{
  "encoder_arch": "mobilenet_v1",
  "model": "contrastive image-text model",
  "dataset": "seven-segment displays showing three digits",
  "train_examples": 195000,
  "image_size": 48,
  "crop_scale_min": 1,
  "horizontal_flip": false,
  "translate": 0.12,
  "rotation_deg": 10,
  "tokenizer": "char",
  "vocab_size": 15,
  "loss": "softmax",
  "embed_dim": 384,
  "encoder_norm": "batchnorm",
  "encoder_activation": "relu",
  "encoder_depths": [4, 4, 4],
  "encoder_kernel_size": 5,
  "encoder_stem": "single",
  "encoder_widths": [64, 112, 192],
  "text_encoder_causal": false,
  "text_encoder_width": 128,
  "text_encoder_layers": 7,
  "text_encoder_norm": "layernorm",
  "text_encoder_norm_position": "pre",
  "text_encoder_activation": "reglu",
  "text_encoder_mlp_ratio": 2.67,
  "text_encoder_head_dim": 16,
  "text_encoder_fused_qkv": true,
  "text_encoder_bias": "none",
  "text_encoder_qk_norm": false,
  "text_encoder_layer_scale_init": 1.0,
  "text_encoder_parallel_block": false,
  "text_encoder_inner_norm": false,
  "text_encoder_positions": "learned",
  "init": "trunc_normal_002",
  "residual_init": "none",
  "optimizer": "muon",
  "muon_scale": "match_rms_adamw",
  "lr": 0.0017,
  "momentum": 0.95,
  "nesterov": true,
  "orthogonalizer": "newton_schulz_5",
  "adamw_lr_other_params": 0.00095,
  "grad_clip": 5.0,
  "steps": 29000,
  "batch_size": 256,
  "epochs": 38.1,
  "lr_schedule": "cosine_restarts",
  "final_lr_fraction": 0.1,
  "warmup_steps": 870,
  "weight_decay": 0.1,
  "adamw_weight_decay_other_params": 0
}
Rows from block 7 of the image encoder of a small contrastive image-text model, named by matrix and row number. Each number is 128 + 24 x the weight over its row's rms, rounded and kept within 0 to 255. All counts start at 0. Numbers have three digits each.
After each channel's rows are labels from the 100 images, of 14848, where the channel reaches its highest value: "strongest on" is what is common among them; "peak on" is the class under the peak. Only what is clearly more common there than usual is listed. The data: seven-segment displays showing three digits.
# conv: pointwise conv (encoder.blocks.7.conv.weight, 112x112x1x1), inputs 0-111

conv.37:101152147105128090124144096137128160132150159132116149116118136129101118137132139109094089156117128108156148109129099162118149117132112134127133115109139115078158107201185169109127166132140146146108134119196082100094103133141094165108114098103108137117147152102097125118129114166100111129119135159135136125110084157133120114103159164116
strongest on: the digit 5; first digit: 5; amber glow
peak on: screen

conv.52:125135126149059130110116136090131157146137098116135125109094198097086130149079121098127148108093147085130110133137111102118149106109079163116116104108103162110138169123166097157126143159101117126129130102125064113147135098161131097114123138130125098121162124110119091122140186126139131110148142125136157153120098130131111108123138142138
strongest on: the digit 4; first digit: 4; amber glow; third digit: 4
peak on: screen

conv.50:108127109113161097097116129116139081106102163124107142133127110118113119147084115113142096127124106122136135105122078130135121124103103125124128133159106190135178111154150129114137183162102108086073121119123095102140150141124097119139113103126116096133093074164145140173149130124120138142149158131139127156173181088160119136106127131111
strongest on: the digit 0; first digit: 0; amber glow; second digit: 0
peak on: screen

conv.26:133151134131162120099144115108134129129184125095133111094121150127167107144110091130131160147112140065096151127149127113158113151082138172093128121123136171126172163118100131110149110155145125129122096117123103118156128115122149137114113133099116145120162143092147127102178089139141135125164125134090127078099147160106155172168154129162
strongest on: the digit 0; second digit: 0; amber glow; third digit: 0
peak on: screen

conv.111:112148120127136132130119131108103119112106110117133105121109137130102110141134144130097087117090132106127136112114111143059134124203125152127129154164133135108094105090143115045105135058144136147138133145120199066080168153125133133130107127097122125135147134133132140114099109159130120137117154102138133115119127108127142101119095123112
strongest on: third digit: 2; third digit: 7; second digit: 1
peak on: screen

conv.56:096118145121098145140114128176145150121111098121101112102140092141109125147101088125115120044126114090118141105112111168118183066145109121121132086146138141162107165152133122142149144111125084143131148110114103124152144129144131129148151144135116139130108126140136103149123110170125136128204135137080108146114131136106137148126179155149
strongest on: the digit 9; first digit: 9; amber glow; third digit: 9
peak on: screen

conv.74:137122136106163115094107134101130096112108096117102102128140102148095099113137102088092166189120118092077115123113133127128135138130168115117116139161113127118138104136130125133160140148108112125121110143108090166117112149116155153072114116140120153153164142081120105172172099146111187130109098121113119124136195118134144146163140129133
strongest on: the digit 7; second digit: 7; third digit: 7
peak on: screen

conv.11:074172124103111162124172112142109114125147140170088070118114121160142104106132115155107094115142115128129165141108089124126118107153106088135147136123138121124112135109142147096091120115079137138152087105140096110147116093121093094138108124111126162105135118140091120100113112120108119147105141164145121129137145179121184114172108174132
strongest on: the digit 8; second digit: 8; third digit: 8
peak on: screen; lit segment

conv.22:142111144114127134133146157077139095119134094135156150102148110110143110138150131078098126118167128156129081103136145152116137130128097130122111127106136192098090197142125122115130110122125113106134124121163136143151104117201101131088139110118129133168090131108121161115137128103100111117131111167145134069159106137144098085154138138130
strongest on: the digit 5; third digit: 5; amber glow; first digit: 5
peak on: screen

conv.45:142119071141152131090167167094108133120106143133102093086121147112127150128127139096127128192123131171163139120130137103116122110127145139177130115108111116115133152128107115106093113153123102113127060096127125115177136160144119169110132130110140151121114105102076131111071089131120096090079119158112130123135131101121124141139142106112
strongest on: the digit 1; second digit: 1; third digit: 1
peak on: screen

conv.53:130109149114129201117119121115103121126138157101141116130150132101124094108078101090117130112132171110132139094164126126155121148125168146095125106094142178134126174123094119157133117109066109129111091088151128102173146126115126106083143087110142189113120118116152121141153155118129130138077109105118110149124136126121135166117115129133
strongest on: the digit 2; amber glow; second digit: 2; second digit: 5
peak on: screen; lit segment

conv.19:098114127100125081125118134081117153142132145125129105160121193131112108126122111101134130121108117113103098091085119118123140114081123116134147150166096112111147158091158122137132123138181093143069137156120086148114115083081127126124140138096155147127134105115171088124128128112098099146140124114120183135114101096121131116135081098120
strongest on: the digit 3; first digit: 3; amber glow
peak on: screen

conv.39:104112131104139101147091115137138098121137143124186114126104111138125114095101121130141136140121075109123149124106156090104106130084109134129096129122086162135160164131140146121126132118066134156143158126163129121181108128131144099109168111111134108144170128125124133166105132136148117120116139102100078166145057093106147112089104118151
strongest on: the digit 2; decimal point; second digit: 2
peak on: screen; lit segment

conv.98:109101102163113132118078144137170127122127126091117139141097128158122102112116111147135146101124125083130122125150140120138101124116128093149112132071125120106142131095118134161164138148123108101147140112098102145126104085122143125099146118123114185170178151111147162160137178172123106135112169098112076093142158143114125136098177111127
strongest on: the digit 7; second digit: 7; third digit: 7
peak on: screen

conv.90:125119092151125105144144130141088120082122139132147105163070110136140197115121084123129093159131114149113112146178131127173153131126117161144144133136124131116132099099190106067121125124097121176112144152144151144131161155140136168127133128156137084081113105129118123124134106157125089097125146087128111122099114131152112141104123129127
strongest on: the digit 1; first digit: 1; first digit: 7
peak on: screen

conv.43:081100103143145091120134103112133138130095167123135098108133091128127154133114114081136140119103113113099148154167136118144106112111103095133124148150139124131119130093088133108130146143135134148079087119100084174147110122155116099138155158118099146107136140112185117120127083199125128128137127122107127120117083120146160193122139167128
strongest on: the digit 9; first digit: 9; amber glow
peak on: screen

conv.71:125098117145130171121155150103135158135159131089136105108130137155131111164132105148128154110156126151101127142095132132126090127125150173102153108137154190151151126088110110095137131177122117138119131134132124110114122117134071127135126123154160128127120097152152200125110118116167102203139093150122174108117138132102173116119120156123
strongest on: the digit 0; first digit: 0; amber glow; first digit: 5
peak on: screen

conv.109:077095130112126093132078090117137107143108154141086149098112139122106129157136136117120144165115144121130146131115101150113114121131180137089114122173137124166147120105112187107133118112162100088105199120114105104121138123113129103140139119162122181136099101114119192142146105120111107132180143121147108137155107145109135110148130117140
strongest on: the digit 7; second digit: 7; third digit: 7
peak on: screen

conv.17:097175111113102124162123124095115103143139111166123123188120192149111104096127121134145126156133182149140115158137128103149110117136104148144110118160097166100140099126134145123094127156160151178115121115138111141158150099125110133100140117129106091078138136123144101116149109104151090137081117164081139138151102111106108156108130152106
strongest on: the digit 4; first digit: 4; amber glow
peak on: screen

conv.10:138174107158126125103115104139123206150123165139114124119113131149126111154109124138109113133122055119112112110155118132125140086116091130108133119105110141120169124112117154148126105109112091135143131098114117141170107131124138078135124093096161122073158124107122078125155099096128106101159142120140187111113113090153136115142091109122
strongest on: the digit 3; second digit: 3; third digit: 3
peak on: screen

conv.69:124151050141151114113129140121133128194123125182104108125111147161123145148114146141132104153125113104123124125187114097108118133132123137131095113106146139145149112096139185167083146138152140209070093109117124122147107146111116168118120139103140104119153124103127097145100118130099116104125140098104120138147139131128136151116153122113
strongest on: the digit 6; first digit: 6
peak on: screen

conv.42:119135143129130146154090135131158110115109141140066138117097068111141133172122122150095118123102080135099127134125096133139132164123071132113150140119133185149130102121107099096114146096127093182100089119087109133143130124119088130110130185132124110115157137109121106131110089154074120163151151092127107108122136120117130161127115118131
strongest on: the digit 6; first digit: 6; amber glow; third digit: 6
peak on: screen

conv.106:118100130124115097111107141132135099148123120121167137141154153131098140108111150087141124136148106150165166131134102074130103103129144112160117153124125123180086182144123174129144132176111081119118116110084155142160112106094128109103123142161145116165147101072141137120146152151145133127105128104100166111127093185129124120125160111148
strongest on: the digit 4; the digit 9; amber glow; first digit: 9
peak on: screen; lit segment

conv.48:155132153059120117131106134137121136116162133172127103132133158134116122099164157123118130135140143155102146151114119151098123136145113126126131108154168114148134117152088135133118173139130090178127122107120134117096075130131149150133090171111168113180149120127129165109103170171082162106141157144133121136118155152141095141170096165122
strongest on: the digit 9; first digit: 9; amber glow
peak on: screen

conv.61:146111117132150130149130174114140158097103143131085112156124171177101126113103146133106139113115106110159140100116096082142139107105177129126098120137127127114145121138133133130142119111125102148119159102136076125156130156147154197083134100139131146148161138132111131148128155092154110133134103119105202101111137104155116157094084120105
strongest on: the digit 3; third digit: 3; first digit: 3
peak on: screen

conv.30:126106152139120120106119090127123130083123128142090141124143172115080106158181088164132091170114133084107113102113138141123118100162123122109140137137175129098112134119116114086143116119119163110139101145131166114139137133059123100099130114189096119108108108130125125129132124123131111132124090103139122119117086139105118103111106127055
strongest on: the digit 2; second digit: 2; first digit: 5
peak on: screen

conv.84:150113157088125184128113150156117156125125133135165089132119088054100125114150132134109078092133095097133130122113093140088163124168157133099143124129121117130127105131130155104139077135113159131118169114104119112142093130142113112182111114111167103125119102160143134140119113098137097112095132122148165132112164101138151113123151157101
strongest on: the digit 3; third digit: 3; second digit: 3
peak on: screen

conv.54:129153086139148142109119127126141175123128126093140122119109141117146124158118115123157106109154120111087100122124120108134126100087094135123149124156122128141138125121150149155135132142083149129128107098095113151116099151138101107134120161133132136132133157118113127156128175145118160179066133129109171208134131151172176140078087150171
strongest on: the digit 6; first digit: 6; amber glow
peak on: screen

conv.68:103131089128109109122137088091106118100145145125157136158118133153106128107142077120074099153095155108098115118102116100158128131147101124118138137155153133103054113138129138098100136120123123174140131136106118083077132158095114160149089135121135141124111088101154123145128132124175092118122095122115121111111112117100172106125107158092
strongest on: first digit: 4
peak on: screen; lit segment

conv.102:137103104114113138116102150107124172140144163124159162113153054108099101137136146084119107125146158137133112133129125143117147104120087169107104117125117113103138150136102080133100064113175101137132139142156095098166089101167141084140096134115113102122117121114136133140136172160113121126099141111130148141124069147146117142113124140123
strongest on: amber glow; first digit: 6
peak on: screen; lit segment

conv.36:112130144143117143093141162103133145108137157098118154130112120098088130129159137128115124109137099116139126082182088104164138090149128063113121136141093146097157126109114124123080127114179142202115124150079108120166135159093152155090128147127121111128100115116102110126139130131134137127140138129082147126153123157132139176141110149158
strongest on: the digit 6; amber glow; first digit: 6; third digit: 8
peak on: screen

conv.88:123131131108135127141112125101104147130081135160076108124131134141136125166100142095156100131192108131153148102136086115151111120102144102137092131106109165099110111112101167133112120127104124105122150132133086130183122130177108170117128149076155134096158125093118111097177135121127171102150148123127167117106131167121140116093156132128
strongest on: the digit 3; second digit: 3; third digit: 3
peak on: screen

conv.35:096139093142144079159103141126124093124138117173138118100123137168101127142113092102103150152141127104108110142126139127156139184150112128159055087128147122105177127112130155116116142092132146134166148111138122138090146113131139094126148117113132123107080141137115124148093115105125089080176179125135144146122109127113074113128140143127
strongest on: the digit 8; first digit: 8
peak on: screen; lit segment

conv.16:124112113119117123119123160110113120121152151128126158136097072106118145117101117137108145118167144142121114129042101123124147168124088154129135111146128115122189128136094104141129099113148111095120166100135085123116151125117121097133124092112147103115141130149103106116119102133119116109066156125108095063129134099120119129108200133128
strongest on: the digit 5; first digit: 5; amber glow
peak on: screen

conv.67:125102134130117131088137132100131158136108123144130145125096079116138103118149133127139107122133151129198112119116087136155145167102081130161114108105134144152149153144128185123179157115150096118135098145089121092116131139149153083126127136138126183121132084124141098132102089103149113160143161094126183133091108118103114139113148115108
strongest on: the digit 1; third digit: 1; second digit: 1
peak on: screen

conv.101:109159095127098163148171127120090155102101136154144125143126108118118112125182151111135155125119129105144054146166136129112139093137114136074158107116146159108090168145119144119104132105094109128141107088107118124117139155140145119117125154141095134181157116097159127108115171109175099146139139096125146089138140093124132136159097122116
strongest on: the digit 5; second digit: 5; third digit: 5
peak on: screen

conv.33:129120091158102116097153137190130141114125108150152147125136108151112102137121081106110112150134163138110108130127121116126110125089099131102128105128155128115116104132098125125169169091083138151119129157125094122108124091155131080086101123107122145142094160106112142126175153159123119139148087168129156140108144108178126164175090145100
strongest on: the digit 3; third digit: 3; second digit: 3
peak on: screen

conv.79:141129115161118136111115140101115152129145107100128128125081097117127134125166112128130114161108177188139122076101093115155110128119128118167086133120126115125176104132079110109108150133101107082105107121139082131146116134158131109118102127120112174122081126109115084170051110132128091128114159134113119130152141135118102112112145110123
strongest on: the digit 1; second digit: 1
peak on: screen

conv.6:140133142119125112134129136094154163085113136092159099099122140129105109127114137135118156171152102170166141128174148136131091165110128134175159090118141145130163147157159109114118107149096136094206142118149101123152120153148109101103159115145111125136072099107113103139157102115128087121133170114143180111118138122132130134127112128108
strongest on: the digit 8; second digit: 8; amber glow; third digit: 8
peak on: screen

conv.31:130143129141148119112126133135111124170108116132106113127141082097103115137104112089132118141104098165113115113136109137134098112157151123144130111128111129131139109124107122118197134135128128127168137111111103128143162137088124180111104201165125154129118132141132083124129080122165092089119099133117089137088184151159107189130114106146
strongest on: the digit 6; first digit: 6
peak on: screen

conv.29:152151097110130150116123157098144115133092171107149140137137168185103129136082115119142134133085113081133185173153130094123127128105124141119138108114121163104136103129128144098138170129114106084070122128114142135119129134149105099132120165119140124144151160075113147092139103161136143166095114077098120138129127164159106142114127119131
strongest on: the digit 9; first digit: 9; amber glow
peak on: screen; lit segment

conv.83:096137122153142103166090132100147138136133149145160166123094114106114186147144093113173113098129177149109126152116154078146119132127123154136125105128139127103153128123086107140135166093138111102095176098127109133117126083113155179137093100174143137101141140126134169112141096111122131113168127133090160146165136127168117123132130130137
strongest on: the digit 7; first digit: 7; second digit: 6
peak on: screen

conv.92:179160127108102127134104134170092120116124093150132094118156159138100140107107108163172144151120084075119175109130133113091126105092117116103095114113130098124138149123145128153174083122085130114117142092082138092147127109152131123146117153112124090124152097110118106163140149165095089101137108128125139137127137140141112107089125105154
strongest on: amber glow
peak on: screen

conv.96:139129104137127113110148148108113142114105133094109095101135124138111106134133109171111156159113132179145102111097109166126111137146150089163130145144159106149119101149088126116144124090147151101109141123150085165159126117123129082137183125111100158147119142149102072123102125125096045085143117127143150142138172146141117139115137144127
strongest on: the digit 1; second digit: 1; third digit: 1
peak on: screen

conv.103:127094104161103102112105095119160146116142138115145100112137128153107094160098139144160137156099139148112112134091145110114120090094096141137110084104132116103136121112156084098154145150131081156132138140151163132118157100063114171112108104100139112098112100122123142118132090131130124105159175104135144150077130094087120144138155120149
strongest on: the digit 0; first digit: 0; first digit: 8
peak on: screen

conv.21:124132129112140118181090093124148136108100104118134095145125107119113154147126055130185128116139103127104151089109173124124110157154165155112088129109079137112114123121107123091124117156147142099137133116122138072134133170139145124150116110170157111160118085178147133125100121130152075126110131163111154142137112092137132128133110116107
strongest on: the digit 7; first digit: 7; white glow; first digit: 1
peak on: screen

conv.14:119133135148111099110128120123220153099118126134114143165157119084097143116129106157122119137139123149127144105156177127100122117097132128089129163136115132102116105134079123129094125144130110100128136123114150230099162136134141136100182114103158116150152128119128144130125095138122156110149153135104118132171106147107139139147112128108
strongest on: decimal point; the digit 6; third digit: 6; third digit: 5
peak on: screen

conv.86:120158130113181144107170145122120120117121171131167088146072142114158119123152098124143112138131188129132100122176108100118081087092106099123121159176093117152118127121118195139154129115128130114109111128115106129106120143109114145128146133135182119141101094131145117132135134126121101171125136136134131105134111168080109122152118169153
strongest on: the digit 2; third digit: 2; amber glow; third digit: 8
peak on: screen

conv.95:105155139105150089120107151100148122127109148134062091146131096131134136089155106121130134140092117094156121160124160105170133129111086101129126127162165202145086104145072125132166103113125101112108083121125123100147135141116146102119102147103093153126127163114124136127163143164105125137117138124110098104119100115150163124149128095127
strongest on: the digit 9; first digit: 9; third digit: 9; second digit: 9
peak on: screen

conv.8:111130153118119090127154157111206116132115130135112119128181106134121155129129146134119085126135138127125098175097134154103104098125115161092147156131127112147105155126119096148127122184125131145130137107119134161152126147114097116121150128220147114115118076135161164141111098149158116131140106098131133123155147140135133109133119174082
strongest on: third digit: 5; amber glow; third digit: 2
peak on: screen

conv.20:147112125155134120120117085114109128172109099111122118110118145119138126111148177087174120151126147124144128128135138101083136141167128124124113135144167114127140104100160121076123123101124114112150134140130182106073151121117196131125100106025180145130110095139110108120132131148108137126137160099117115121113128129136142137113134146146
strongest on: the digit 8; the digit 7; second digit: 8; third digit: 7
peak on: screen

conv.32:119143103125127119110137128104099114134138115125099090086117168117123099119133141087112103152124133122117106169177127136139110124119086128098132140134177188115145168109123122144148131124106086134116108146152100140191126126130160074078129110075125077114132099131128114154126148114115154128128143145097057156111134120128141109112147109145
strongest on: the digit 5; amber glow; first digit: 5; second digit: 5
peak on: lit segment

conv.91:154098117131120142129096153085115130159157139109120124136094107152122179127109176122111147116119162096141109145084143144186139143116124134126136109121140155107168142114080124163106176108128131146129122090155089166157103139148120154140110115065128130123133122077120143114177112114146140122139130101134144141132127131135169166139162096174
strongest on: the digit 0; amber glow; first digit: 0; first digit: 9
peak on: screen

conv.104:143111106156130118117132119112146111119115145154147147091135108148171162107108149223162159136106126113125119136154098126124111114118137133144121137155160102154125120152148126149138127161153094109147146127133164193145127093126104116121177127129170108148173091138113143104134112107141047100111163126153134120138146111134109120115115144122
strongest on: decimal point; third digit: 5; third digit: 0; third digit: 6
peak on: screen

conv.99:114101123130090123183142153147110126159171132113109099140121142144122123126137111109116105080107117150141109133082118134200104135119148143156088100166114104148155120103175127098155140135140094139136149121105106173156160133127163131110158086138116135114170148102127110178112095099124159107146115179106135122114103138118150128142151110125
strongest on: the digit 5; the digit 2; first digit: 5; amber glow
peak on: screen